config.toml
model = "image classifier"
dataset = "abstract colour fields from 500 small random pattern networks"
train_examples = 101725
image_size = 32
crop_scale_min = 1
horizontal_flip = false
translate = 0.12
targets = ["generator"]
num_classes = 500
arch = "efficientnet_v2"
norm = "batchnorm"
hidden_act = "silu"
channel_attention = "se"
padding_mode = "replicate"
depths = [3, 3, 3, 3]
kernel_size = 3
stem = "deep"
expansion = 6
widths = [40, 64, 120, 208]
mixing = "mixup"
loss = "binary_cross_entropy"
init = "torch_default"
residual_init = "scaled_by_depth"
optimizer = "adam_atan2"
learning_rate = 0.0038
beta1 = 0.85
beta2 = 0.98
max_grad_norm = 3.0
ema_decay = 0.995
max_steps = 13000
batch_size = 256
epochs = 32.7
lr_schedule = "cosine"
final_lr_fraction = 0.1
warmup_steps = 650
weight_decay = 0.2
Rows from block 2, named by matrix and row number. Each number is 200 + 30 x the weight over its row's rms, rounded and kept within 0 to 999. All counts start at 0. After the name is the row's rms in percent of the matrix's.
# convs0: expand 3x3 conv (model.blocks.2.convs.0.weight, 240x40x3x3), inputs 20-39, a 3x3 kernel for each
convs0.88,098,210,210,209,214,223,219,212,218,215,190,204,200,202,214,210,205,210,208,139,182,156,159,228,188,136,178,180,221,236,238,239,257,241,239,243,233,144,149,171,146,137,157,190,168,161,202,194,201,200,198,207,208,212,213,176,212,228,210,252,250,226,256,255,232,228,230,234,234,236,216,220,232,202,186,186,179,163,169,185,174,185,214,214,203,202,198,187,190,183,176,183,207,189,162,185,176,155,153,179,239,234,314,222,222,293,306,296,335,209,210,209,213,213,209,211,210,206,201,205,203,200,200,194,197,195,186,227,223,223,214,203,216,212,201,212,232,236,210,230,239,211,213,218,201,195,197,189,191,195,184,183,184,176,179,183,195,170,176,191,179,176,187,177,141,206,188,131,178,209,175,179,211,228,227,236,258,245,238,244,226
convs0.89,099,209,211,207,211,212,208,213,213,206,197,189,184,199,181,179,207,193,191,166,172,180,156,162,169,139,144,143,240,236,229,238,234,226,237,228,219,199,208,210,203,214,216,196,207,209,198,202,201,199,203,202,203,203,201,219,216,209,227,226,213,224,218,202,223,223,221,225,224,221,225,219,221,156,168,174,155,176,181,152,174,181,190,189,191,182,182,190,179,181,188,156,161,167,162,168,160,169,163,148,236,202,154,218,184,140,173,157,131,233,233,230,233,237,233,217,220,219,151,145,139,151,142,137,159,149,142,223,225,227,229,225,229,241,236,236,200,185,196,182,164,180,179,162,177,175,173,173,175,170,173,184,179,179,154,152,164,156,152,167,166,173,184,215,222,206,226,230,214,223,215,205,212,205,193,211,205,194,206,198,183
convs0.90,098,205,202,197,207,203,195,205,202,193,215,216,231,210,215,238,230,235,251,170,196,182,170,226,228,167,221,242,182,193,213,198,228,231,215,234,238,161,162,158,179,175,165,189,176,162,181,181,193,182,179,186,188,184,189,193,186,199,198,213,224,220,230,232,211,210,213,226,230,225,217,222,229,185,186,150,189,193,152,152,159,109,208,208,205,201,210,214,179,201,205,208,222,230,198,223,232,213,232,247,221,190,243,182,157,206,227,204,266,224,226,209,222,234,219,224,235,227,209,201,224,196,185,206,222,208,222,237,250,246,246,252,240,246,243,240,208,213,202,209,235,221,204,221,204,167,178,179,173,179,175,165,174,165,195,177,184,180,158,171,185,158,174,160,143,161,172,173,168,151,162,154,181,194,208,192,216,229,220,240,249
convs0.91,099,207,208,208,212,222,218,211,217,214,190,203,198,201,212,208,204,208,206,142,186,156,162,228,185,138,177,177,216,232,236,234,253,238,236,240,231,148,154,173,153,146,160,192,170,162,201,194,203,201,199,209,210,214,216,172,209,226,206,249,248,224,255,255,232,229,231,234,234,235,216,219,230,202,185,185,180,160,168,187,173,186,212,211,200,201,196,184,187,180,173,181,206,187,163,186,176,160,158,182,244,240,322,231,236,309,317,313,350,210,211,207,213,212,207,210,209,204,201,205,204,201,201,196,197,196,186,226,221,221,211,200,213,208,196,209,229,232,207,227,235,207,210,214,198,192,195,188,189,194,184,182,183,176,178,181,195,170,175,192,178,176,191,177,147,210,190,140,184,209,176,181,210,228,226,235,260,244,235,244,224
convs0.92,097,207,211,193,211,225,208,198,210,201,194,205,198,201,196,185,199,191,182,196,192,173,198,192,169,188,176,169,214,226,236,212,219,248,209,224,252,227,220,235,223,231,235,228,233,228,228,228,207,224,233,218,210,216,211,178,208,226,198,218,241,206,232,251,223,221,226,215,214,223,211,211,218,266,258,257,260,273,268,261,268,272,212,201,203,202,205,202,202,198,195,201,197,193,203,198,191,192,200,195,172,169,146,200,204,161,179,182,154,184,186,210,190,191,211,193,192,203,202,200,192,197,185,190,201,191,194,200,200,207,195,197,205,192,200,202,180,168,185,164,146,169,168,153,187,250,236,221,237,239,227,228,228,223,195,197,204,189,186,192,195,201,201,207,204,193,212,229,225,234,231,226,173,166,178,174,172,186,172,171,185
convs0.93,097,192,196,185,194,206,195,185,195,190,199,208,205,205,200,192,205,197,190,181,191,183,192,204,182,181,188,180,204,207,209,197,197,214,191,202,220,231,228,241,223,234,243,220,228,227,201,201,193,196,200,199,190,195,199,157,178,196,164,174,202,175,198,222,230,228,238,224,225,234,216,215,228,260,254,260,264,274,278,271,275,282,199,195,196,195,202,199,197,196,192,166,170,166,170,172,164,151,162,161,199,192,167,208,197,164,174,176,150,195,196,206,201,205,211,193,196,199,206,214,205,199,200,200,197,196,194,209,213,218,209,209,213,205,209,208,194,174,178,185,160,168,186,165,182,231,221,214,222,221,217,222,220,217,215,217,229,207,201,211,211,216,217,207,212,199,212,239,235,219,235,227,185,180,185,177,173,179,165,164,169
convs0.94,100,199,211,207,193,203,199,177,184,180,189,192,190,192,195,193,191,194,192,251,244,236,233,206,195,224,197,192,225,215,225,216,203,216,230,219,230,177,188,186,189,204,197,181,195,189,226,233,224,215,219,211,191,191,185,214,206,210,205,193,198,207,196,199,191,194,196,192,195,196,192,194,196,213,226,213,216,230,218,200,210,202,218,220,223,222,228,232,228,233,237,196,181,184,184,161,167,202,188,189,162,142,171,143,121,152,168,153,174,221,210,211,224,213,213,236,228,228,192,198,206,194,199,206,198,202,207,191,192,192,196,198,198,200,203,203,223,216,221,212,200,208,215,203,213,213,226,223,205,218,215,187,194,192,214,200,201,213,195,193,215,202,199,183,183,185,193,200,200,190,197,198,196,187,198,190,178,190,201,193,201
convs0.95,101,222,212,206,215,204,201,214,205,201,204,200,200,206,202,203,215,208,210,166,184,196,162,188,200,156,174,187,262,268,244,268,276,239,250,241,210,163,161,170,171,168,182,183,183,194,203,195,194,198,189,189,200,192,191,229,238,219,240,262,235,225,235,208,206,206,203,208,210,205,203,203,201,125,123,122,120,119,119,120,123,130,181,182,181,176,177,179,174,174,178,190,192,190,183,186,185,188,178,183,219,191,190,193,166,161,188,160,170,210,216,216,213,219,216,206,210,209,198,189,184,199,189,184,204,192,187,236,238,239,235,233,237,239,234,239,219,218,210,213,211,201,204,199,190,181,176,173,175,168,167,177,173,171,151,151,154,146,148,148,151,149,148,185,188,191,192,192,195,194,195,192,197,191,179,196,194,179,189,180,164
convs0.96,117,204,203,201,197,200,199,197,202,204,188,206,214,226,268,257,221,255,242,142,82,135,75,21,125,101,84,163,206,207,205,212,210,204,218,216,209,212,212,215,206,219,227,203,219,229,195,195,195,190,190,189,186,187,186,185,188,195,190,194,197,194,198,198,164,159,156,162,158,158,171,169,170,201,216,213,206,223,221,200,210,209,185,185,188,182,181,186,190,188,188,207,202,200,192,169,173,191,166,172,190,196,198,196,201,195,200,205,192,189,179,185,183,173,179,195,188,190,221,247,238,243,276,256,224,244,230,218,226,232,231,246,245,234,248,246,212,224,212,224,241,225,221,233,216,204,207,206,199,206,204,195,203,203,203,208,198,218,225,214,209,217,210,203,199,217,188,198,217,209,219,233,205,198,202,201,193,197,206,205,208
convs0.97,101,179,201,201,196,221,213,195,214,212,202,201,193,208,191,178,201,185,176,173,180,175,186,192,186,170,183,179,218,199,222,198,163,207,212,193,232,219,229,220,221,243,221,209,225,202,203,224,217,218,246,233,213,232,224,197,204,225,200,171,199,217,196,224,228,215,213,217,198,206,226,216,216,236,229,240,225,229,234,233,232,240,230,222,213,233,237,221,231,234,220,173,167,157,172,168,151,146,162,146,171,188,181,196,211,209,203,214,188,209,195,207,202,182,197,205,188,195,164,166,149,169,164,152,160,161,139,209,194,214,203,190,216,207,208,225,213,199,208,203,181,195,212,200,213,219,232,223,229,257,242,224,244,234,234,237,261,238,227,250,249,246,263,236,253,241,235,262,260,242,245,245,205,205,205,208,200,204,202,196,200
convs0.98,098,185,165,173,169,151,162,184,166,177,192,199,203,203,207,210,225,222,221,201,198,189,182,175,178,199,192,171,240,267,244,270,304,264,241,260,225,174,158,182,157,144,164,177,162,182,181,161,175,160,136,153,166,147,161,182,208,204,198,234,226,189,220,210,226,238,241,238,250,246,235,243,238,195,169,161,179,156,148,169,145,148,224,225,224,227,237,236,221,225,231,179,166,159,160,137,141,178,143,141,211,178,221,179,169,190,212,184,214,204,213,205,216,230,215,209,217,205,185,184,196,189,186,197,201,192,201,203,207,204,203,197,196,215,201,199,213,218,212,219,230,220,213,218,212,176,166,177,164,154,166,175,168,180,218,208,203,200,203,202,195,191,195,150,132,145,138,130,132,124,111,129,242,242,246,243,252,252,246,247,239
convs0.99,099,204,207,208,211,224,220,207,218,216,191,202,198,200,212,209,202,207,204,137,185,157,157,232,192,134,181,183,209,225,229,227,246,231,231,237,227,147,152,169,151,142,156,186,164,158,197,191,202,198,199,211,208,215,219,166,206,222,200,246,246,220,254,253,224,224,227,228,230,232,211,215,225,196,177,176,172,150,159,180,166,178,213,209,198,199,191,178,184,175,168,178,209,190,165,194,181,161,163,185,243,243,321,232,240,308,315,315,350,213,215,212,215,214,210,212,211,206,203,206,202,204,204,198,201,198,189,220,216,216,206,197,210,203,194,206,227,228,204,225,231,204,210,213,196,187,190,183,185,191,182,177,180,175,173,178,192,165,171,189,175,174,189,180,154,213,192,144,188,211,181,185,204,226,224,231,260,244,232,244,224
convs0.100,097,198,216,203,210,234,211,198,217,202,206,207,205,211,196,188,202,189,183,181,188,175,192,198,189,179,192,181,192,185,217,171,148,203,182,171,222,231,231,221,229,242,217,220,225,200,221,240,227,229,257,237,217,236,223,193,206,232,193,173,204,205,184,212,220,207,208,204,187,196,208,199,202,254,249,249,249,261,253,252,259,258,229,220,214,233,237,225,232,235,224,186,180,167,185,178,163,170,179,160,169,176,159,199,205,182,196,192,162,190,180,198,187,172,189,199,183,190,172,170,161,175,165,161,171,165,155,199,189,209,188,181,204,187,193,210,199,191,204,199,187,204,211,208,225,241,254,236,245,276,253,231,256,240,229,231,243,234,224,235,239,234,240,244,255,243,234,261,261,241,241,243,178,178,183,182,172,177,177,164,169
convs0.101,101,222,211,207,214,202,201,217,207,204,206,202,202,209,204,205,219,211,212,166,182,192,159,182,193,153,168,178,264,269,247,271,278,243,254,245,215,164,161,168,171,167,178,181,179,189,202,194,195,197,188,190,200,193,193,234,241,223,245,263,238,229,236,211,210,209,205,211,212,207,207,207,205,125,124,123,119,118,116,117,121,128,182,184,183,178,179,181,176,176,180,187,186,184,179,177,177,186,172,176,217,188,191,190,164,164,191,164,176,214,219,218,216,221,218,209,212,211,193,185,180,194,185,180,199,188,182,238,239,241,237,234,238,244,237,242,218,217,210,212,212,202,203,198,190,180,176,174,176,170,168,178,175,174,155,156,159,151,155,154,157,155,153,182,185,188,189,187,189,188,186,185,201,194,182,200,197,182,194,184,168
convs0.102,103,210,207,207,208,197,200,205,197,193,202,207,204,221,223,217,216,223,225,173,195,224,200,216,222,186,203,222,284,265,223,266,226,196,219,194,168,142,145,195,122,132,211,176,196,228,209,210,193,213,207,188,208,195,175,227,230,208,241,217,187,216,194,169,222,223,208,222,220,205,227,219,214,133,134,179,110,120,174,157,171,194,187,159,188,166,126,185,223,207,224,179,198,198,181,205,194,143,158,149,164,148,97,192,165,142,137,137,102,201,194,204,198,190,207,187,188,200,209,217,198,218,222,208,203,210,198,241,232,229,241,232,229,232,228,227,220,217,219,208,192,202,190,186,198,202,185,186,191,173,183,199,184,190,147,158,195,158,158,205,183,199,233,213,183,193,228,177,197,251,230,205,222,207,204,212,186,190,200,186,187
convs0.103,098,180,204,206,196,225,217,195,218,217,204,203,197,211,196,184,207,193,182,171,169,158,176,176,173,159,169,164,203,191,212,191,164,204,206,188,225,219,226,216,219,238,214,209,221,197,202,227,221,221,256,240,216,241,232,196,206,226,205,188,211,224,207,230,227,213,205,211,192,194,219,208,202,236,230,236,223,229,229,225,228,231,225,211,207,222,218,207,219,218,204,174,166,153,176,169,150,157,168,148,157,173,169,185,201,200,196,202,186,214,196,212,204,179,198,213,191,200,155,155,133,161,153,136,148,144,121,208,198,220,201,193,221,209,211,231,210,200,213,202,187,203,212,205,220,221,239,231,231,265,250,222,249,242,238,245,271,246,240,262,255,253,269,241,252,244,237,255,257,244,241,241,190,190,191,198,191,193,196,187,190
convs0.104,106,201,200,201,200,197,198,201,199,202,223,218,221,226,223,231,234,240,250,146,148,165,142,140,158,150,146,162,218,226,219,218,228,218,204,211,204,213,210,210,217,217,217,220,220,221,205,206,208,205,202,202,208,204,205,221,232,228,230,246,240,218,232,230,201,199,192,198,197,193,193,193,190,190,198,188,197,210,202,195,203,196,198,199,200,195,196,198,202,199,193,198,198,195,198,195,191,194,189,184,192,173,162,180,165,154,156,139,138,199,200,200,201,204,204,202,206,206,160,158,153,164,163,156,155,157,154,318,339,338,328,354,351,325,348,353,204,208,202,200,206,202,189,195,195,203,199,199,199,194,194,205,201,201,158,158,169,165,172,181,169,178,186,215,215,209,215,221,213,223,231,218,219,218,220,216,214,213,208,206,204
convs0.105,097,198,178,187,184,165,176,197,180,189,179,188,189,194,197,197,213,210,209,214,205,188,195,173,170,198,182,151,255,273,247,281,311,274,258,280,254,179,163,193,168,162,183,192,179,193,199,180,192,184,163,177,189,173,184,205,226,214,227,262,247,219,254,242,205,224,229,213,226,228,212,223,219,195,182,183,174,159,158,169,149,159,213,211,213,211,215,216,202,198,207,193,169,159,175,146,146,183,154,160,202,155,202,167,145,168,208,171,199,214,222,215,223,235,222,220,226,215,170,173,183,173,174,184,177,174,182,209,215,210,207,201,200,221,206,203,230,238,229,229,241,229,216,223,219,184,175,190,171,162,175,182,173,184,214,205,199,195,203,199,190,186,191,169,141,157,161,145,156,163,136,158,257,252,249,259,261,258,257,253,244
convs0.106,099,201,181,190,186,169,180,199,184,193,180,190,193,196,199,202,216,213,216,212,202,185,189,170,166,190,177,149,258,277,249,284,316,277,260,285,258,171,152,187,161,154,177,185,171,188,201,183,195,184,166,179,188,175,185,204,227,215,227,265,248,217,256,243,202,219,227,210,223,226,209,222,220,196,182,183,176,162,158,170,150,156,215,213,214,212,218,218,203,200,209,197,172,160,178,150,149,189,162,168,196,152,197,162,142,165,201,168,197,210,219,211,221,236,223,218,227,216,178,178,189,179,178,190,186,181,192,217,224,218,216,210,210,230,215,213,228,237,227,226,239,226,213,222,217,183,175,190,171,162,175,180,173,182,208,201,192,190,198,190,184,178,180,167,137,151,161,146,154,162,135,153,253,248,245,254,259,257,253,253,246
convs0.107,105,184,188,185,182,185,183,181,186,183,189,193,198,183,187,193,188,186,193,180,182,191,191,200,215,199,207,212,175,180,179,180,187,183,181,184,183,201,196,205,202,192,205,214,208,212,196,204,205,199,205,206,196,203,204,215,222,220,215,226,222,212,215,208,213,207,194,206,205,191,205,202,191,186,179,173,178,166,160,166,160,156,203,193,200,197,180,189,202,185,191,183,178,172,173,168,169,167,163,167,110,101,116,101,99,116,131,132,157,197,188,190,196,187,192,209,201,207,196,201,197,189,189,184,182,177,176,180,183,180,176,178,174,174,172,179,194,201,202,199,209,206,194,203,202,232,238,239,231,234,234,219,226,225,259,265,252,255,262,246,239,236,223,231,195,208,241,193,200,263,230,223,160,157,167,158,154,163,175,171,177
convs0.108,100,188,181,182,191,186,193,197,202,210,242,237,223,254,258,240,243,245,230,215,193,213,196,169,213,224,214,221,158,165,195,165,165,181,187,167,171,273,259,227,250,226,207,214,200,185,175,187,185,189,203,199,186,204,207,159,165,182,164,176,174,157,152,147,225,210,184,213,195,176,200,188,179,205,200,188,197,192,190,189,192,191,180,175,184,174,167,187,185,179,193,207,197,194,220,200,205,246,216,206,140,160,225,137,131,217,186,189,204,187,178,182,171,152,158,187,166,165,217,225,221,234,244,225,201,212,204,235,226,217,246,239,226,248,237,236,170,170,178,176,174,181,191,181,174,181,182,181,190,197,201,188,205,216,176,164,180,190,169,170,179,160,152,204,205,216,162,145,159,150,142,136,141,132,154,130,108,129,162,141,144
convs0.109,103,226,217,208,220,210,205,215,208,201,199,196,197,200,198,200,207,202,206,164,184,201,165,191,208,159,178,199,252,262,234,262,275,232,242,239,203,162,161,173,168,167,187,180,182,196,205,197,193,200,190,189,199,192,190,218,225,202,229,254,223,215,228,197,199,201,199,203,208,203,197,199,199,130,133,129,135,139,136,133,142,145,178,177,179,170,168,174,168,167,175,192,198,199,188,197,196,190,185,192,225,199,183,196,167,150,171,142,149,208,214,214,210,219,216,204,210,210,202,191,187,202,192,187,207,195,194,231,235,233,233,234,233,234,233,234,217,216,207,212,211,200,205,200,191,181,173,170,174,163,164,175,169,169,146,145,147,139,141,143,146,142,141,187,188,194,195,196,201,200,205,199,196,192,181,193,192,178,184,178,164
convs0.110,099,169,167,177,170,171,180,177,178,186,209,208,212,209,206,210,214,211,213,197,207,210,206,215,215,209,219,216,187,192,205,187,191,205,196,200,215,210,206,201,208,204,198,206,200,191,123,130,145,128,140,155,137,151,165,117,126,151,123,131,156,147,154,174,256,254,251,252,252,249,248,245,243,274,257,232,265,251,225,237,226,205,244,242,235,239,237,230,231,229,223,156,167,168,155,167,167,148,158,159,214,222,247,204,205,240,225,231,250,212,208,208,210,206,205,214,210,206,177,185,196,173,181,192,176,183,194,211,209,211,209,207,211,205,206,211,209,205,201,207,202,199,203,200,200,183,184,188,185,190,196,184,192,198,222,215,215,215,202,203,211,203,203,184,190,189,178,190,189,173,181,177,156,157,187,153,150,181,187,181,203
convs0.111,104,197,185,188,189,179,184,198,188,192,187,196,198,203,209,207,223,221,217,188,189,183,168,166,170,182,182,163,255,276,247,292,327,280,269,290,253,170,150,183,155,147,174,177,164,190,202,192,202,189,175,187,189,178,188,203,230,222,229,268,252,222,253,238,212,226,226,224,238,233,224,235,230,195,179,180,172,160,159,162,148,158,222,215,219,219,223,225,215,217,226,195,176,160,171,146,146,183,151,156,188,152,183,155,137,153,182,147,170,212,212,205,216,223,212,215,217,207,179,182,188,185,186,192,195,190,195,206,212,209,210,206,205,228,216,212,222,229,224,225,237,227,220,227,221,182,180,189,177,174,182,185,184,191,211,200,198,199,196,194,198,186,187,161,125,141,152,129,135,155,127,142,241,239,234,248,254,249,248,247,235
convs0.112,096,186,208,205,203,230,218,200,220,215,203,201,197,211,192,183,210,193,185,168,172,169,171,176,181,151,165,169,218,207,227,203,178,217,217,203,237,216,222,215,216,233,212,202,212,189,204,227,220,222,253,237,216,236,227,197,205,223,204,184,206,223,205,226,228,218,218,216,202,210,223,214,216,239,239,242,233,249,245,234,244,246,224,212,206,222,222,210,218,218,206,159,155,147,162,158,141,142,158,136,168,173,155,193,199,181,189,191,166,218,204,218,208,189,207,211,194,205,149,147,126,153,142,129,143,139,119,221,212,233,219,211,236,226,229,247,209,198,211,200,183,201,209,201,219,218,231,219,227,256,239,219,241,230,226,230,253,229,220,240,240,238,253,239,250,229,232,255,247,236,234,228,201,196,196,201,190,194,195,185,188
convs0.113,094,210,188,207,191,166,191,205,188,207,197,199,198,203,198,196,221,215,213,207,207,181,193,171,156,169,155,131,221,236,231,229,259,255,217,245,251,184,166,170,186,162,149,206,176,153,204,180,191,189,162,175,197,182,191,193,209,204,200,229,224,189,223,231,201,208,215,201,198,208,208,213,217,191,182,200,179,158,170,192,168,183,200,207,203,208,222,209,198,202,192,178,168,161,155,148,155,168,156,166,215,215,277,201,232,278,252,258,293,194,211,210,210,235,232,210,229,227,174,168,156,160,148,136,153,139,125,242,250,255,235,231,248,252,243,258,211,223,212,202,224,215,184,203,206,212,195,206,195,169,178,200,178,181,211,223,220,188,223,227,175,191,203,197,181,184,205,192,190,199,178,192,224,226,221,221,232,227,207,213,206
convs0.114,098,211,210,210,215,222,219,213,218,216,189,203,199,202,214,209,205,210,208,138,181,155,160,226,185,138,177,178,222,237,239,239,257,241,239,242,233,144,149,172,146,136,158,192,169,162,204,194,202,202,198,207,210,212,213,177,213,229,211,252,250,226,255,254,233,229,230,235,233,236,217,221,232,203,187,187,181,163,171,187,175,188,213,213,202,202,198,187,189,182,175,184,208,189,162,184,176,155,152,179,239,235,315,222,224,295,308,298,338,209,210,208,212,212,208,210,210,205,200,204,203,199,199,194,196,194,186,229,225,224,215,204,217,213,201,212,232,236,210,230,239,210,212,217,201,196,198,190,192,195,185,184,184,176,180,183,195,171,176,190,179,176,187,176,140,206,188,129,177,210,175,179,210,226,226,234,255,242,236,241,223
convs0.115,091,196,194,191,201,200,192,201,200,189,181,181,172,176,167,159,165,157,150,206,207,194,220,226,211,199,213,210,224,218,212,230,221,218,232,225,224,166,175,175,162,173,175,161,169,164,210,204,202,215,212,207,226,222,216,232,232,243,242,235,244,256,250,258,232,235,235,233,237,236,236,235,238,188,194,211,181,188,205,186,196,208,182,181,176,177,176,172,169,169,163,198,203,212,211,230,231,205,227,233,190,177,150,190,180,155,154,154,146,211,211,212,213,217,220,202,208,212,174,173,156,173,166,153,167,163,146,172,170,169,166,161,164,158,155,156,206,200,204,198,187,195,199,193,201,197,189,185,199,192,186,206,199,189,195,199,235,196,192,226,220,217,243,197,202,199,212,211,212,217,213,200,208,203,187,216,211,194,202,197,183
convs0.116,106,180,185,192,181,183,190,184,186,195,202,199,197,206,203,201,215,217,217,140,143,156,132,134,146,137,132,141,231,236,223,233,241,230,219,227,220,203,201,207,205,202,208,210,206,208,216,223,232,222,223,229,222,224,232,251,259,246,261,275,262,243,256,247,191,191,182,188,188,183,186,187,184,151,172,168,164,188,177,165,180,171,166,161,157,156,151,150,167,157,149,184,182,175,179,178,175,168,161,165,158,142,132,147,134,126,130,117,111,215,209,207,211,210,208,208,209,207,155,153,146,158,152,142,155,149,140,244,251,252,244,253,254,248,257,263,198,203,199,197,206,205,188,198,201,191,197,206,196,195,202,205,204,208,165,167,175,165,172,179,166,172,176,236,225,220,235,226,216,245,238,225,212,208,206,210,204,203,205,201,197
convs0.117,103,204,201,202,201,196,193,204,198,187,172,177,179,177,177,171,191,187,181,172,172,180,171,180,198,173,183,190,199,207,201,207,216,206,200,200,193,218,213,216,215,217,232,224,229,240,218,215,218,221,213,212,226,214,207,252,266,260,261,280,264,249,251,235,206,212,199,204,212,199,207,212,197,129,124,125,118,105,101,126,117,114,179,174,174,168,164,172,166,159,172,219,200,192,214,200,198,205,197,201,138,125,142,113,109,125,124,101,129,216,210,211,211,210,216,214,213,223,172,177,168,176,172,162,166,162,161,188,193,191,192,187,179,196,187,185,205,210,213,204,208,210,195,200,203,224,226,229,225,224,220,222,223,212,188,192,188,184,202,190,170,168,159,247,230,238,232,213,235,251,229,231,139,145,140,143,156,149,136,137,132
convs0.118,097,196,199,194,197,201,197,193,198,199,202,207,210,206,228,226,189,213,212,242,226,201,246,222,187,262,233,203,178,170,177,168,156,176,177,179,202,202,201,200,205,204,195,210,202,195,209,205,198,208,206,198,201,202,197,198,176,183,176,145,168,184,170,197,140,144,161,131,132,154,145,148,163,243,263,259,251,270,259,244,245,234,220,238,236,244,264,246,246,258,239,249,246,239,249,230,229,253,235,240,182,194,209,195,198,218,204,209,197,169,166,178,164,155,168,177,169,174,259,275,289,268,288,300,270,288,294,191,186,193,181,188,196,171,186,191,174,185,185,184,205,204,182,203,203,207,219,215,210,229,222,200,216,212,196,193,192,207,202,201,202,207,206,175,167,181,172,161,174,196,190,207,204,201,205,204,192,202,211,210,227
convs0.119,098,211,210,209,216,223,218,213,218,214,192,204,201,203,213,210,207,212,210,139,185,161,160,232,194,139,183,186,228,242,241,245,263,243,244,246,233,142,148,171,145,137,158,188,167,161,200,192,200,199,195,204,206,208,209,181,214,229,213,252,249,227,254,251,229,226,229,231,233,236,216,221,233,198,184,180,177,163,165,179,170,178,216,215,205,205,202,192,192,188,181,183,206,188,162,184,174,156,151,176,238,229,302,218,210,275,296,279,318,211,211,209,213,213,209,211,210,206,202,205,203,200,200,195,198,195,187,229,225,225,217,207,218,216,205,215,235,239,213,233,242,214,215,220,203,194,196,189,191,195,185,183,184,176,180,183,194,172,176,190,180,177,187,172,139,201,184,130,173,204,171,174,217,232,230,242,261,247,243,248,229
convs0.120,103,220,207,203,212,200,197,216,206,202,205,202,201,209,204,205,220,212,211,172,185,194,159,180,191,157,171,177,259,266,245,269,280,247,253,247,221,165,161,166,172,166,175,182,178,187,206,198,198,200,191,193,204,196,197,246,253,235,258,280,254,239,249,224,209,208,204,208,210,206,205,207,205,123,121,117,115,113,106,110,111,115,185,188,189,183,185,187,180,180,185,192,186,182,181,173,173,192,174,178,200,167,174,172,146,148,177,148,166,213,217,216,214,220,216,209,212,210,193,187,181,194,186,181,200,189,182,230,230,233,230,226,229,239,230,234,216,218,213,211,214,205,203,200,193,184,181,179,180,175,173,181,181,178,158,159,160,155,160,156,158,155,151,179,182,184,185,181,182,182,177,178,196,188,176,196,194,180,191,183,168
convs0.121,101,223,211,208,215,202,203,220,209,207,198,194,194,199,193,194,210,201,202,169,179,194,155,170,189,147,155,171,247,253,233,256,264,232,244,237,207,174,174,180,178,176,188,184,184,195,205,197,198,202,192,195,207,200,200,230,233,211,244,262,230,227,235,202,208,206,200,208,208,202,205,204,200,118,122,123,117,123,124,117,127,134,168,168,171,161,160,167,160,159,166,188,187,188,182,181,184,192,180,182,220,188,179,191,163,153,179,154,163,220,226,223,221,230,226,212,218,218,185,177,171,185,175,168,190,177,171,232,233,233,235,233,233,242,236,238,210,211,207,205,204,199,197,192,187,180,172,172,175,163,166,181,174,174,151,153,157,149,153,154,154,155,154,190,193,192,197,195,194,192,190,187,199,190,178,194,190,177,187,179,163
convs0.122,095,219,225,201,222,238,212,207,219,203,208,210,205,211,196,185,202,187,181,204,215,199,214,214,196,205,198,189,200,201,226,188,182,231,197,204,255,245,242,243,242,255,240,238,244,223,242,249,225,240,257,236,224,235,222,199,221,242,209,215,242,214,224,249,213,200,204,197,183,194,192,186,194,278,270,263,270,281,268,265,270,269,224,221,217,223,233,224,220,224,220,210,203,193,210,202,190,199,206,194,176,180,162,193,206,176,191,192,168,174,175,202,184,184,204,196,191,200,198,189,187,193,176,181,198,188,188,203,196,205,189,185,197,182,190,198,191,180,191,183,170,189,190,184,212,269,270,246,259,272,250,242,252,238,214,208,209,207,194,195,212,202,199,224,240,238,229,268,267,246,260,253,158,152,169,163,156,172,165,156,172
convs0.123,093,225,233,212,228,248,227,218,233,221,205,209,202,212,198,183,205,191,180,217,220,203,214,206,196,204,190,189,207,207,226,199,195,234,204,210,255,247,245,253,245,259,250,248,257,237,246,252,227,245,264,241,228,240,227,186,214,234,207,226,248,212,234,252,210,200,203,192,181,191,185,181,188,284,273,260,271,279,265,257,262,263,230,224,219,222,231,223,215,219,216,223,212,207,222,212,207,210,217,209,185,196,180,207,232,200,213,215,188,177,182,213,189,191,213,205,201,209,188,174,173,187,162,167,194,178,181,213,206,210,198,193,200,191,196,200,197,182,191,179,166,186,181,176,207,268,267,245,254,269,251,236,248,239,200,191,191,190,176,176,196,184,182,199,223,229,207,249,254,240,253,245,158,153,173,166,161,180,174,168,183
convs0.124,101,172,173,183,175,180,189,182,189,198,210,211,216,212,211,215,217,214,215,196,214,218,207,228,223,213,231,222,187,188,203,181,181,199,193,193,212,208,203,199,206,202,195,204,200,191,131,141,153,137,152,165,145,163,176,112,117,146,112,113,143,138,140,166,251,248,249,248,245,244,247,242,240,276,263,233,271,260,226,241,229,203,245,246,235,245,248,233,235,234,221,164,175,177,163,173,171,156,165,164,213,223,250,197,197,243,228,235,252,207,203,203,205,198,197,211,204,200,180,188,203,179,186,200,184,191,201,214,212,215,212,210,216,211,210,215,207,202,195,206,200,193,202,197,193,177,181,183,182,192,194,181,192,196,211,202,201,204,186,190,199,187,193,181,187,188,172,184,185,172,181,182,148,144,175,142,134,168,176,167,194
convs0.125,099,190,180,190,181,160,175,193,175,178,216,228,213,228,236,220,213,217,212,150,170,210,169,189,212,159,193,218,302,278,234,291,244,218,237,213,185,112,123,186,82,94,184,139,157,199,186,177,174,187,171,167,199,179,165,225,225,210,233,211,202,215,211,200,246,244,223,246,237,220,253,239,228,169,159,210,144,130,194,200,197,239,181,157,179,165,132,170,199,180,196,186,199,204,184,210,211,140,162,165,205,194,159,220,200,188,197,200,166,207,199,211,205,192,210,198,194,204,219,233,206,216,226,207,194,204,185,263,249,249,262,245,249,258,247,247,227,221,218,217,193,197,200,189,196,198,172,174,184,153,162,198,172,176,185,198,219,189,195,220,195,211,230,194,156,185,212,140,181,251,215,200,211,203,195,204,185,180,186,173,165